{"head_dim": 48, "drop_path": 0.05, "init": "xavier_uniform"}
Rows from block 2 of a small autoregressive pixel model, named by matrix and row number. Rows with one number belong to one neuron. Each number is 200 + 30 x the weight over its row's rms, rounded and kept within 0 to 999. All counts start at 0.
After each neuron's rows are labels from the 100 images, of 14976, where the neuron reaches its largest size: "top examples" is what is common among them. Only what is clearly more common there than usual is listed. The data: made-up ball-and-stick molecule models. In brackets: how many of the 100.
# gate: MLP gate (model.blocks.2.mlp.gate.weight, 576x192), inputs 0-95
# fc1: MLP up (model.blocks.2.mlp.fc1.weight, 576x192), inputs 0-95
# fc2: MLP down (model.blocks.2.mlp.fc2.weight, 192x576, transposed), outputs 0-95

gate.318,204,210,205,251,176,166,231,197,166,230,256,146,188,205,193,215,202,218,194,155,218,176,226,188,240,233,151,144,188,233,236,227,236,158,194,184,216,189,187,206,207,136,210,154,243,257,172,235,174,221,222,237,155,194,240,231,235,233,204,175,270,212,179,204,191,131,203,239,213,224,187,181,200,211,242,143,211,214,226,206,225,215,175,180,191,178,217,222,197,170,138,201,177,191,164,177
fc1.318,163,199,189,234,208,145,221,232,170,251,270,137,179,199,201,202,166,250,181,161,206,156,218,185,189,225,167,182,210,183,190,213,241,190,194,148,149,186,185,199,157,142,202,117,231,243,155,257,193,214,180,250,141,198,249,212,199,211,215,208,221,211,226,174,177,163,207,230,183,233,209,196,163,201,169,193,209,256,235,242,254,213,164,232,191,207,187,190,198,190,192,220,194,226,204,104
fc2.318,245,209,258,186,222,181,194,181,192,240,132,206,196,188,205,229,159,176,200,223,235,220,289,193,221,189,145,218,201,195,179,238,228,222,172,260,204,183,218,240,191,166,215,223,225,147,209,228,207,212,279,201,162,247,173,193,229,215,218,211,226,215,254,135,222,157,173,177,223,252,162,189,188,171,214,210,212,166,262,160,253,179,218,152,191,187,222,220,187,177,210,176,129,240,170,224
top examples: space-filling (68); green ball (67)

gate.20,216,189,231,187,223,213,230,211,257,243,191,255,217,263,203,182,202,199,210,170,226,227,192,219,217,193,191,168,201,153,248,232,179,211,164,172,252,216,210,229,207,212,149,178,164,183,113,215,210,228,247,191,200,239,181,191,184,234,215,165,231,235,228,175,191,184,257,205,220,171,170,223,209,198,219,181,235,148,223,243,230,202,139,222,182,198,183,235,185,215,166,211,232,213,134,205
fc1.20,195,240,249,170,213,202,199,219,216,225,203,224,246,258,191,195,187,177,256,215,223,190,220,153,209,173,210,144,183,199,271,196,210,194,191,185,198,268,212,213,218,177,177,146,220,217,142,192,169,223,212,173,201,241,154,187,227,250,163,169,214,193,172,179,247,149,241,222,235,157,202,221,197,165,220,166,202,163,193,185,225,169,200,280,161,209,207,220,202,190,168,178,186,192,131,225
fc2.20,166,230,123,198,253,176,220,169,158,211,167,235,179,173,159,137,189,175,166,183,216,175,212,225,197,188,175,182,178,269,219,184,173,239,219,179,268,223,203,229,148,225,183,243,209,242,192,162,259,203,185,192,167,236,233,195,195,196,144,232,182,214,171,211,228,240,213,187,198,227,213,215,211,195,176,234,235,267,212,178,185,193,177,174,169,246,230,157,222,220,213,252,222,197,188,223
top examples: dark backdrop (96); space-filling (93)

gate.497,181,184,213,197,219,127,228,158,189,228,204,204,188,122,188,204,253,210,158,196,205,250,253,205,183,142,230,191,168,263,234,171,194,219,197,190,155,119,198,163,225,205,186,196,181,175,217,221,177,221,196,157,190,171,192,211,129,213,184,193,215,192,218,231,186,147,248,178,173,247,164,232,130,191,197,216,241,199,217,276,169,232,184,248,211,233,169,243,236,189,175,216,198,161,166,218
fc1.497,219,258,170,203,206,272,208,178,195,200,219,202,209,244,227,194,198,203,242,173,208,211,177,263,144,234,223,213,220,180,173,212,193,159,185,169,195,266,205,226,243,200,183,179,148,217,160,172,240,210,252,207,195,179,219,195,210,196,192,244,184,249,171,135,216,215,183,246,162,159,203,233,220,209,175,170,174,255,267,200,216,230,184,145,196,159,213,172,163,197,162,189,191,252,239,184
fc2.497,182,182,225,216,197,149,210,159,183,194,197,181,187,142,172,206,204,228,158,213,191,235,223,154,220,148,248,177,171,174,224,251,184,211,202,189,239,109,167,168,165,213,240,195,180,183,226,267,203,155,200,202,182,218,213,206,169,238,189,108,166,215,217,297,206,157,221,210,173,196,216,199,183,160,212,188,200,186,152,255,155,222,182,235,260,254,226,247,211,198,245,224,212,153,140,182
top examples: balls: twelve (27)

gate.387,234,134,196,185,174,172,195,163,226,194,181,219,235,222,231,195,173,169,179,184,184,223,265,270,177,204,224,181,218,213,240,226,156,242,186,231,219,282,206,168,175,149,211,211,166,216,199,227,186,222,160,217,140,208,203,151,191,218,172,138,192,151,188,189,220,226,188,189,219,163,179,235,221,200,244,205,225,177,247,195,211,244,164,246,224,191,234,172,154,134,160,204,221,248,162,216
fc1.387,190,232,234,209,254,207,137,235,214,222,210,267,150,200,164,194,208,195,186,237,213,165,204,149,174,167,179,239,207,202,163,153,253,132,211,181,196,119,183,238,268,219,179,200,226,145,210,137,233,212,243,201,236,193,180,236,226,156,199,251,177,266,227,199,154,165,191,210,214,225,199,195,203,192,215,223,224,184,191,235,200,158,269,208,205,192,187,221,210,225,224,164,178,135,235,185
fc2.387,241,211,208,231,168,236,194,182,214,194,222,176,224,180,185,199,170,96,195,208,182,216,248,184,213,205,264,164,225,243,214,225,241,169,217,243,232,277,217,194,209,163,199,211,190,224,178,183,171,226,174,241,164,206,242,222,166,214,190,165,166,244,171,198,230,187,158,174,208,159,155,213,145,192,200,198,218,202,201,192,222,191,152,208,242,232,212,190,170,212,187,194,194,184,194,210
top examples: balls: twelve (27)

gate.225,178,226,190,160,128,205,195,198,210,179,202,211,200,242,202,137,255,283,215,193,173,202,157,180,156,215,231,226,212,215,154,230,168,199,164,254,228,194,204,148,238,140,200,186,182,183,213,169,211,207,207,217,195,220,216,137,166,226,226,166,207,203,160,219,182,221,215,206,258,194,176,171,222,207,276,203,218,146,141,252,209,214,157,243,172,214,188,190,222,187,230,218,205,249,216,184
fc1.225,233,213,184,213,263,187,219,207,217,203,225,164,198,135,198,241,153,147,178,167,254,193,244,227,214,172,188,125,198,182,189,154,237,197,245,178,180,213,194,268,163,244,228,207,235,216,189,204,169,212,206,195,217,175,177,239,204,202,160,204,225,173,225,169,237,175,158,204,158,224,195,195,205,216,122,180,187,245,252,165,168,202,217,192,221,205,205,198,156,242,154,171,214,174,163,205
fc2.225,206,200,202,186,200,178,221,196,231,180,218,196,245,194,232,194,223,227,218,176,186,223,148,148,199,226,242,230,192,160,177,202,177,207,208,278,245,204,211,173,241,141,248,221,148,200,201,186,206,194,265,226,200,259,182,147,239,246,214,162,206,178,186,194,182,204,167,151,179,192,185,187,227,175,235,165,203,130,155,279,203,183,197,246,158,235,220,194,233,182,221,187,233,264,165,184
top examples: small balls on sticks (65)

gate.342,229,171,232,241,192,190,292,240,208,195,194,207,194,230,237,214,174,254,248,186,227,228,236,197,210,229,198,194,230,225,218,200,194,225,243,259,150,237,208,180,237,218,185,178,216,213,116,224,129,162,201,174,212,166,201,178,182,194,171,172,200,180,188,214,218,247,184,199,205,208,232,230,166,183,213,201,197,201,183,206,177,172,181,205,212,217,193,156,245,234,241,255,236,198,175,191
fc1.342,212,187,188,225,185,175,269,224,183,220,165,221,172,230,235,222,159,216,237,190,237,216,212,192,212,233,224,222,191,190,239,222,191,228,229,223,190,233,204,154,231,230,176,153,200,218,142,197,155,180,199,191,221,174,217,172,191,185,154,186,227,197,201,194,230,259,185,218,213,210,214,205,161,141,207,200,183,204,189,239,170,175,176,212,172,207,180,190,242,203,227,237,278,199,194,178
fc2.342,247,210,154,200,147,188,172,166,189,251,182,175,202,216,219,205,234,206,230,197,176,199,207,212,146,198,200,231,214,191,199,234,258,210,212,197,158,188,215,160,194,189,179,230,195,139,182,203,244,227,228,157,206,180,225,233,189,214,212,249,161,246,229,205,177,200,181,200,144,249,215,192,180,232,257,239,158,137,228,224,143,171,171,224,175,150,212,210,243,179,202,159,225,166,208,217
top examples: dark backdrop (100); space-filling (99)

gate.460,157,236,227,189,242,168,182,211,175,213,148,200,163,234,186,249,169,258,219,216,211,174,176,208,162,187,187,241,223,193,202,229,171,245,193,219,168,217,197,147,213,187,280,259,159,178,222,213,185,189,208,244,206,147,224,223,170,202,218,205,220,209,232,168,162,184,163,175,140,194,260,207,161,204,221,218,165,174,241,232,190,207,224,238,203,254,189,194,201,198,203,238,197,199,202,176
fc1.460,139,171,261,251,209,151,189,219,195,208,144,221,145,218,243,210,204,192,131,229,230,182,188,207,181,187,135,179,214,197,189,265,213,218,186,198,215,204,198,163,181,235,204,187,207,186,196,210,216,168,171,198,194,183,246,160,131,197,230,144,184,251,214,201,172,222,237,218,173,176,225,224,203,250,263,296,163,161,190,219,243,214,219,183,206,233,269,216,226,200,214,196,198,194,174,207
fc2.460,203,156,179,219,164,241,236,174,193,178,239,225,259,189,134,203,202,188,177,191,169,207,198,178,195,187,213,238,212,207,201,133,168,187,244,242,241,146,225,228,171,166,125,159,225,224,212,177,156,192,190,191,217,194,198,152,237,205,180,231,235,193,204,233,214,251,220,243,218,194,262,214,194,242,191,210,213,242,232,177,188,188,223,230,155,118,189,241,176,207,265,186,194,225,184,178
top examples: space-filling (64)

gate.521,206,188,211,209,224,220,183,204,249,184,192,229,166,199,209,183,242,210,270,174,237,220,232,204,193,179,186,177,226,221,272,175,198,160,233,211,222,178,223,205,201,192,172,225,159,205,188,202,165,216,161,212,155,205,228,179,256,194,238,179,218,218,195,252,247,207,176,219,233,231,200,152,200,215,199,216,207,241,206,212,250,185,211,207,228,179,223,150,170,227,200,244,221,179,207,231
fc1.521,213,192,209,203,223,209,184,213,255,135,197,238,158,194,203,156,230,185,258,190,221,201,246,211,208,202,206,220,168,244,282,188,180,185,240,186,229,165,203,166,190,196,173,207,163,207,159,176,172,196,197,226,143,211,217,186,208,202,232,191,194,202,245,268,233,204,170,192,220,186,214,175,192,211,177,223,225,197,200,239,256,241,194,233,255,180,221,143,233,209,190,198,224,143,192,246
fc2.521,204,196,150,237,191,223,190,197,173,262,195,176,196,189,237,207,197,206,140,266,222,242,208,241,200,256,195,196,218,152,184,203,144,214,227,237,113,222,204,226,223,195,219,248,210,196,212,202,198,150,214,164,226,202,213,168,194,199,155,206,223,143,192,229,200,171,186,156,241,218,224,197,230,144,171,142,193,205,194,187,195,210,166,191,180,204,130,187,188,256,233,211,153,242,197,163
top examples: balls: twelve (33)

gate.61,181,174,190,174,201,245,224,255,197,205,145,204,219,147,156,171,216,235,216,173,264,175,245,214,194,142,175,221,249,241,233,214,177,176,183,170,172,193,183,186,152,197,234,234,194,144,233,164,195,161,215,198,219,247,197,235,223,177,209,186,169,188,186,270,229,227,193,104,175,218,229,214,232,196,166,192,221,203,193,187,216,192,226,191,193,240,230,247,302,252,208,186,201,249,169,199
fc1.61,227,223,193,250,199,267,183,175,161,235,235,164,188,218,213,247,265,167,195,183,139,171,138,235,198,174,161,225,160,149,145,195,229,203,232,217,211,193,227,249,181,209,189,196,169,223,226,207,194,242,173,214,166,189,221,187,204,172,194,161,213,187,202,181,157,171,190,215,219,230,214,203,164,161,227,177,216,222,205,168,228,174,159,197,211,204,232,181,194,174,159,210,262,149,250,233
fc2.61,185,230,206,239,193,180,190,183,182,186,157,203,240,180,181,215,153,245,192,181,215,212,241,197,226,230,236,140,201,197,200,221,163,245,167,211,232,223,131,155,211,125,223,216,289,189,175,180,271,224,127,223,207,218,228,216,176,194,243,233,200,213,230,188,214,185,223,235,208,161,187,233,130,224,250,192,190,165,216,212,164,204,230,156,188,148,232,181,188,195,175,206,155,256,207,209
top examples: balls: twelve (30)

gate.462,178,200,200,204,186,193,156,247,180,185,203,145,231,196,191,161,181,261,169,220,221,194,115,220,204,241,194,163,201,221,179,149,245,206,161,265,198,236,138,147,152,212,210,190,187,212,226,208,215,248,215,197,234,234,178,250,190,205,190,271,249,175,255,163,225,145,250,196,198,192,173,202,143,184,178,191,181,189,202,242,145,204,217,242,219,191,158,187,204,172,176,226,198,180,201,200
fc1.462,205,209,202,185,238,167,230,196,211,190,225,177,186,175,214,237,213,152,195,192,159,172,282,173,194,164,222,216,196,210,163,250,194,185,247,173,197,152,251,199,195,172,187,179,192,167,198,153,208,194,191,211,195,185,252,208,170,192,214,184,189,203,203,171,210,224,195,191,222,148,247,229,259,200,271,169,185,194,209,149,233,240,194,177,176,177,183,214,186,201,211,158,248,183,196,187
fc2.462,168,136,191,211,175,214,230,227,152,140,238,199,208,165,216,206,213,217,199,200,208,238,154,224,258,234,144,229,248,189,178,189,164,220,189,179,234,182,234,213,206,187,219,175,189,254,239,174,166,189,184,220,183,213,188,224,166,203,157,179,210,178,168,155,196,169,186,191,224,281,154,151,228,184,149,172,184,207,174,194,201,231,187,177,173,195,176,167,247,211,205,191,209,200,212,207
top examples: small balls on sticks (65)

gate.243,205,180,216,201,179,234,204,200,179,241,183,172,147,203,231,190,233,258,190,179,185,227,151,180,155,228,182,154,179,194,224,213,211,236,184,213,158,184,184,213,188,201,173,190,209,173,245,224,181,226,234,177,223,196,252,240,227,159,167,189,166,216,153,198,181,210,230,196,168,170,225,152,202,246,186,208,206,189,145,211,182,214,187,170,177,220,219,210,236,182,258,228,261,189,257,184
fc1.243,193,235,207,204,235,170,186,169,209,181,194,157,154,185,216,215,158,192,211,213,227,218,201,265,218,189,217,216,192,214,264,245,192,142,175,207,225,186,224,179,143,196,225,128,133,192,244,166,159,221,203,176,177,138,180,257,194,183,221,224,215,202,233,205,198,141,235,174,181,277,194,148,162,203,204,133,208,252,245,208,227,181,192,198,214,194,149,224,236,181,162,157,179,189,244,182
fc2.243,242,196,199,162,233,162,166,214,193,148,210,202,163,199,188,187,159,190,187,165,228,218,178,236,228,177,163,164,188,221,230,250,171,158,150,215,218,244,165,179,165,191,223,169,149,174,223,246,167,215,206,145,177,166,182,245,200,181,173,233,198,205,246,246,222,179,197,213,188,249,182,149,190,197,215,159,212,252,188,218,186,173,183,169,207,176,167,196,217,211,194,206,162,167,186,168
top examples: orange ball (60)

gate.503,196,237,238,168,163,177,201,177,231,181,163,188,141,168,255,213,154,241,174,183,174,232,222,219,213,261,224,229,217,217,232,181,243,291,203,143,184,163,201,229,170,214,144,200,193,206,144,202,222,153,192,154,198,193,219,174,221,210,145,138,271,207,154,185,210,226,180,185,164,266,205,218,209,204,194,216,174,200,215,198,191,228,189,257,210,222,211,145,211,182,152,245,224,197,251,235
fc1.503,222,228,176,236,222,190,249,182,226,171,219,196,166,227,187,252,152,176,260,208,225,221,186,246,243,215,231,190,161,188,227,185,207,213,203,186,184,173,180,179,217,173,195,206,173,252,208,250,174,126,209,212,253,173,187,210,229,206,214,236,161,220,178,222,246,220,182,165,140,190,179,207,150,210,209,225,140,212,211,274,114,158,228,204,200,274,186,154,183,278,229,233,166,223,213,167
fc2.503,185,204,204,218,169,197,138,244,188,217,200,126,218,222,183,182,195,163,222,190,224,193,236,226,209,255,213,145,243,220,257,220,185,225,207,130,236,162,244,155,221,229,223,218,182,184,185,152,172,199,154,192,239,227,205,167,177,202,187,156,218,191,217,255,150,188,199,209,209,249,160,217,195,201,220,207,224,227,217,194,199,274,200,223,197,203,162,250,191,192,207,172,211,147,179,175
top examples: balls: twelve (42); balls: eleven (26)

gate.407,212,227,209,195,219,169,254,214,203,205,142,242,232,177,245,232,179,242,226,166,213,213,191,197,200,196,230,203,181,200,196,197,203,176,198,222,164,137,224,225,216,161,203,187,229,204,210,232,133,228,163,229,199,177,191,185,154,155,190,189,201,175,219,223,265,194,171,219,196,191,235,226,205,200,171,199,222,178,205,159,171,202,157,137,197,133,230,188,180,266,232,271,231,193,152,172
fc1.407,230,146,199,190,172,202,178,197,207,176,259,174,217,203,159,210,264,245,178,211,193,187,267,205,161,152,161,202,180,268,197,244,176,252,263,158,189,174,139,180,114,187,191,170,209,206,220,133,221,222,219,181,215,240,196,166,222,208,216,151,247,177,190,192,184,180,208,219,157,219,200,183,184,156,195,201,188,199,233,188,181,230,177,228,200,209,214,168,244,216,175,169,187,185,165,200
fc2.407,201,229,252,177,256,205,228,161,199,199,145,184,168,217,214,211,175,197,157,157,225,224,162,165,219,202,209,212,170,168,178,186,197,198,216,239,198,200,205,241,253,198,243,230,256,176,188,185,259,194,185,233,195,187,221,208,198,193,206,204,165,226,194,212,231,196,179,161,236,184,201,217,184,262,190,164,193,227,230,183,268,248,197,190,181,211,156,224,171,175,213,162,219,217,241,208
top examples: space-filling (61)

gate.242,242,175,223,189,208,178,136,196,214,210,161,211,202,184,251,137,195,196,177,144,229,217,218,150,221,218,212,153,180,275,211,196,207,198,233,190,183,177,168,204,223,179,224,229,209,203,262,220,194,229,236,155,180,248,219,160,199,229,264,243,208,228,216,227,195,248,148,200,245,158,226,157,153,199,256,230,156,218,212,202,169,224,181,235,213,227,221,249,150,215,238,231,211,184,228,241
fc1.242,149,226,178,235,171,220,244,191,172,222,208,173,211,203,183,213,193,236,215,263,181,205,188,281,191,206,213,211,222,146,151,211,203,221,169,229,199,251,192,216,174,200,201,195,218,203,203,216,201,177,180,225,213,153,178,204,194,222,118,171,235,168,183,177,222,177,233,188,212,210,189,194,194,190,145,150,208,192,205,214,191,160,221,179,151,210,175,185,247,237,170,203,210,236,174,178
fc2.242,226,219,212,202,169,209,161,175,211,203,195,203,198,168,186,178,211,194,221,115,188,192,207,170,188,198,168,124,199,204,212,165,261,227,228,188,193,151,179,231,236,216,202,193,197,203,229,176,170,216,187,191,154,254,217,152,207,178,236,255,177,237,192,187,194,222,190,269,169,203,172,193,152,202,222,236,161,185,217,198,147,189,219,184,219,201,243,208,171,171,210,172,210,164,196,283
top examples: dark backdrop (78); space-filling (66)

gate.363,223,214,260,139,167,200,172,201,233,202,175,137,170,202,214,240,171,261,194,182,171,211,187,177,223,227,216,158,229,183,225,196,163,152,195,199,181,201,192,197,202,238,184,280,187,257,216,246,176,195,279,173,208,220,157,240,136,168,213,197,245,223,164,167,203,157,244,190,170,203,144,173,183,190,119,135,225,190,196,200,140,263,175,219,185,170,190,194,196,180,169,243,195,199,161,217
fc1.363,185,206,242,153,117,221,214,173,218,187,223,165,197,164,262,196,145,261,197,200,155,203,210,177,184,219,194,185,250,127,236,191,135,179,210,246,178,210,200,198,199,184,175,251,231,234,240,235,211,223,248,184,209,202,172,242,189,161,196,200,245,196,151,148,211,165,262,187,193,203,155,203,181,162,113,128,245,208,191,174,175,272,185,221,198,195,192,184,194,210,171,235,232,212,177,241
fc2.363,181,211,193,252,273,170,193,182,214,207,166,232,215,226,179,162,207,144,189,195,235,223,199,225,182,200,137,222,161,212,222,217,280,218,218,157,232,233,197,185,185,183,242,147,182,164,204,171,194,163,135,176,182,156,241,156,237,216,184,201,133,183,230,238,173,242,143,229,247,221,223,216,237,244,272,253,155,223,209,232,248,170,234,182,242,229,235,232,162,218,210,153,222,170,229,199
top examples: dark backdrop (84); balls and sticks (62)

gate.549,168,216,211,183,189,175,239,183,221,238,190,178,222,170,184,199,230,221,162,196,187,209,171,178,179,159,158,148,246,157,172,249,207,171,241,277,255,175,242,207,177,169,157,200,216,171,206,251,148,239,190,160,157,147,168,240,224,214,213,206,220,231,195,171,217,148,150,231,244,203,201,171,224,172,222,186,166,170,175,224,170,236,218,195,192,226,177,192,198,179,211,167,190,231,178,184
fc1.549,194,223,153,183,218,160,214,229,228,208,228,190,219,237,180,214,169,146,189,211,212,196,198,179,176,263,188,232,207,187,146,135,164,229,252,136,162,178,186,179,210,198,197,198,209,219,161,239,160,158,214,175,186,243,231,217,207,222,190,158,260,203,135,187,169,209,205,178,197,209,167,234,200,193,176,224,158,207,172,208,173,255,201,215,178,192,156,241,162,198,198,246,174,191,185,226
fc2.549,196,205,182,221,217,219,188,211,218,200,230,239,226,249,178,201,149,157,200,174,226,193,205,172,199,242,181,247,149,216,149,152,189,190,241,159,170,168,176,191,245,226,212,231,225,251,208,211,180,162,184,165,195,216,238,192,238,206,199,171,238,177,148,163,193,162,196,190,207,181,165,251,200,156,238,246,162,205,163,171,177,241,166,208,218,159,220,214,174,182,213,251,181,181,171,191
top examples: space-filling (86); balls: three (30)

gate.293,182,240,173,212,186,216,234,195,195,207,195,221,167,178,178,203,206,197,284,201,211,198,144,255,152,207,216,241,177,201,207,219,184,186,210,213,198,203,202,220,200,213,179,229,170,192,152,261,128,122,226,259,172,184,144,167,227,207,210,268,211,200,215,174,194,165,213,172,196,166,145,126,190,163,154,203,187,182,225,213,206,158,182,194,239,155,165,148,160,211,179,197,232,167,158,223
fc1.293,222,182,185,213,227,197,145,182,233,139,226,175,202,211,221,146,171,191,165,181,154,248,251,185,199,210,180,197,230,245,253,195,172,245,166,160,228,187,131,187,189,230,176,148,197,175,232,204,181,214,184,145,177,140,199,216,169,199,222,173,204,215,165,185,193,206,194,221,189,224,175,260,222,194,243,167,223,257,187,202,237,222,179,240,204,200,223,178,207,201,224,201,180,216,180,198
fc2.293,246,176,221,202,202,237,177,157,188,211,183,197,219,180,187,217,156,162,165,196,202,175,222,198,158,257,190,150,195,198,260,203,163,265,137,155,243,211,194,218,229,164,189,167,175,220,214,175,198,246,193,162,164,160,186,178,193,200,205,129,201,218,171,228,176,194,222,233,192,210,212,252,206,181,258,203,230,226,197,230,242,213,228,187,144,218,173,197,160,168,240,242,186,232,217,236
top examples: dark backdrop (100); yellow ball (78); small balls on sticks (75)

gate.17,220,203,221,187,210,171,138,166,197,180,225,223,203,183,146,199,233,238,179,178,208,182,196,210,215,269,214,227,237,182,216,212,190,174,194,199,186,183,173,174,235,174,222,184,200,190,150,196,234,177,228,188,188,204,200,162,190,199,219,150,220,206,186,179,188,174,232,172,187,218,252,239,186,191,230,250,155,175,202,179,215,150,184,272,182,224,262,194,185,202,142,191,208,215,148,248
fc1.17,160,169,223,187,210,179,169,167,164,176,197,181,189,244,196,189,224,205,199,194,230,196,220,168,237,195,229,232,218,170,228,235,237,171,141,190,215,178,127,246,178,231,194,249,228,219,224,213,197,161,206,212,230,201,136,181,168,180,184,247,209,191,202,130,153,215,210,165,186,259,175,223,190,203,229,234,138,164,241,203,261,189,220,238,190,252,248,174,156,252,199,188,176,179,187,198
fc2.17,190,235,232,179,186,195,175,201,134,199,204,209,182,261,175,270,208,193,212,230,191,247,214,240,219,182,200,191,179,194,206,164,233,219,203,170,233,180,263,222,253,188,167,184,179,237,148,202,221,191,157,198,213,195,213,197,206,185,168,193,196,221,214,201,207,246,200,214,198,164,189,217,232,193,193,198,203,231,196,166,217,242,250,161,166,173,181,195,117,136,174,229,219,177,184,195
top examples: balls: twelve (28)

gate.102,188,135,194,194,173,251,208,188,157,257,244,233,180,207,197,198,217,207,222,168,189,214,203,161,246,207,242,191,218,219,171,235,233,198,198,241,259,182,132,201,134,172,169,159,236,201,198,219,220,183,221,161,188,225,226,160,221,191,177,215,218,199,251,202,226,236,198,198,193,215,162,214,196,183,126,175,161,204,213,198,197,170,209,220,217,171,190,163,215,119,219,241,281,240,240,210
fc1.102,229,225,232,189,220,219,224,245,123,264,203,227,203,210,151,256,197,213,162,201,236,172,125,172,215,172,186,173,208,195,186,192,216,203,180,227,265,173,163,266,186,194,159,156,264,168,179,174,249,181,186,161,205,223,198,137,230,172,202,209,197,202,237,243,188,203,228,193,217,240,138,211,221,213,148,221,185,201,238,194,165,164,172,173,245,202,222,165,241,133,250,287,242,235,197,204
fc2.102,200,192,223,141,228,182,150,218,159,215,199,220,213,151,229,184,206,219,241,199,166,218,184,214,174,233,168,208,155,272,247,216,200,275,200,198,186,167,178,170,153,199,185,181,221,175,240,191,193,173,224,235,168,176,132,230,195,199,208,178,224,111,175,162,211,243,215,182,213,196,239,142,198,185,206,199,211,259,220,183,247,217,224,199,182,160,190,196,227,189,176,193,191,190,186,242
top examples: space-filling (100); dark backdrop (95)

gate.339,221,202,212,193,237,176,194,178,210,200,226,207,170,231,186,200,215,235,179,201,194,233,217,202,174,193,176,246,219,224,235,227,201,177,151,162,221,142,232,226,169,171,124,213,237,110,139,195,216,144,192,172,175,238,217,223,214,220,194,204,181,232,191,170,179,271,184,197,178,210,175,203,235,174,177,208,191,238,226,194,218,222,163,246,236,213,208,186,224,189,240,186,154,233,206,242
fc1.339,230,228,193,235,183,233,184,141,190,187,209,205,248,170,194,197,185,216,217,246,264,215,184,258,162,205,194,173,255,131,168,229,216,184,228,200,197,187,180,186,154,131,211,174,232,206,199,187,188,193,205,207,191,177,203,176,217,249,202,202,204,194,188,198,184,164,171,190,229,201,184,194,232,168,192,202,190,241,209,181,213,182,169,239,134,213,208,161,221,176,274,235,175,197,209,198
fc2.339,167,227,201,144,187,213,233,210,218,224,189,200,219,222,202,128,204,203,185,206,210,160,165,156,236,192,209,225,210,226,168,232,197,262,267,209,208,186,206,201,212,236,204,179,167,216,249,213,197,184,221,196,223,238,160,206,182,226,254,191,176,224,233,268,161,158,258,238,232,224,217,169,124,183,244,143,203,160,192,239,177,219,159,186,202,134,187,230,185,209,160,156,186,170,224,180
top examples: small balls on sticks (61); balls: twelve (30); balls: eleven (28)

gate.30,166,174,218,243,188,208,188,191,201,162,152,149,205,178,173,229,138,210,229,182,296,183,216,178,215,176,196,192,169,191,172,189,200,203,179,210,210,211,183,174,235,124,215,187,200,184,155,162,192,213,178,243,215,160,198,199,181,152,236,173,273,222,181,184,214,203,185,189,247,170,197,149,226,208,189,237,225,218,133,229,180,252,185,218,185,208,203,190,198,233,225,174,238,245,222,197
fc1.30,171,204,181,249,176,215,220,182,236,241,171,143,184,188,202,204,145,201,194,179,266,161,172,231,156,170,182,154,183,179,219,180,173,170,165,221,240,250,204,200,210,156,177,160,161,187,163,158,171,201,224,274,217,194,174,190,202,142,242,160,256,231,186,170,192,162,160,196,216,203,221,183,212,217,193,185,208,174,207,231,206,220,168,192,201,177,225,232,208,260,189,214,218,208,192,193
fc2.30,188,163,218,157,214,123,196,234,249,216,176,204,152,252,211,204,197,213,131,203,144,172,171,200,216,197,183,180,207,189,183,238,193,170,255,151,178,223,190,226,186,213,198,218,174,174,260,173,171,225,207,178,161,211,230,222,194,246,199,222,154,165,240,175,218,219,223,165,194,184,220,238,214,131,244,204,218,246,227,187,203,218,235,192,211,171,191,272,193,176,225,217,198,185,193,167
top examples: space-filling (67)

gate.253,251,229,205,214,219,215,203,190,225,178,178,187,177,199,163,196,169,153,230,235,192,223,171,197,246,195,207,163,138,197,270,167,256,200,161,184,213,246,188,207,223,195,210,158,241,178,261,150,167,187,179,177,156,189,202,217,244,166,212,126,228,218,185,231,181,175,218,190,146,210,200,159,225,136,178,193,201,201,216,179,238,154,215,174,177,170,202,230,224,143,140,137,186,196,161,192
fc1.253,203,153,142,180,194,204,192,214,242,241,180,166,219,201,196,184,226,256,266,139,234,178,189,196,238,221,173,196,227,191,170,219,194,198,223,220,188,185,275,232,175,206,193,246,142,235,167,198,255,182,261,164,191,197,181,188,206,230,231,188,186,186,222,210,183,188,165,207,219,206,212,164,193,182,168,159,196,173,138,214,197,217,195,192,207,215,206,211,149,261,160,245,187,206,264,210
fc2.253,223,209,188,205,142,162,229,176,246,208,243,219,215,188,159,220,195,188,168,259,179,163,219,223,194,194,237,216,190,162,256,182,206,222,177,154,189,256,234,204,185,162,216,211,239,223,211,190,165,189,136,186,179,153,213,151,205,188,209,198,207,235,191,205,211,180,183,178,187,233,226,247,187,189,218,230,215,161,254,227,173,249,230,158,215,197,166,163,209,172,150,175,171,192,195,196
top examples: space-filling (92)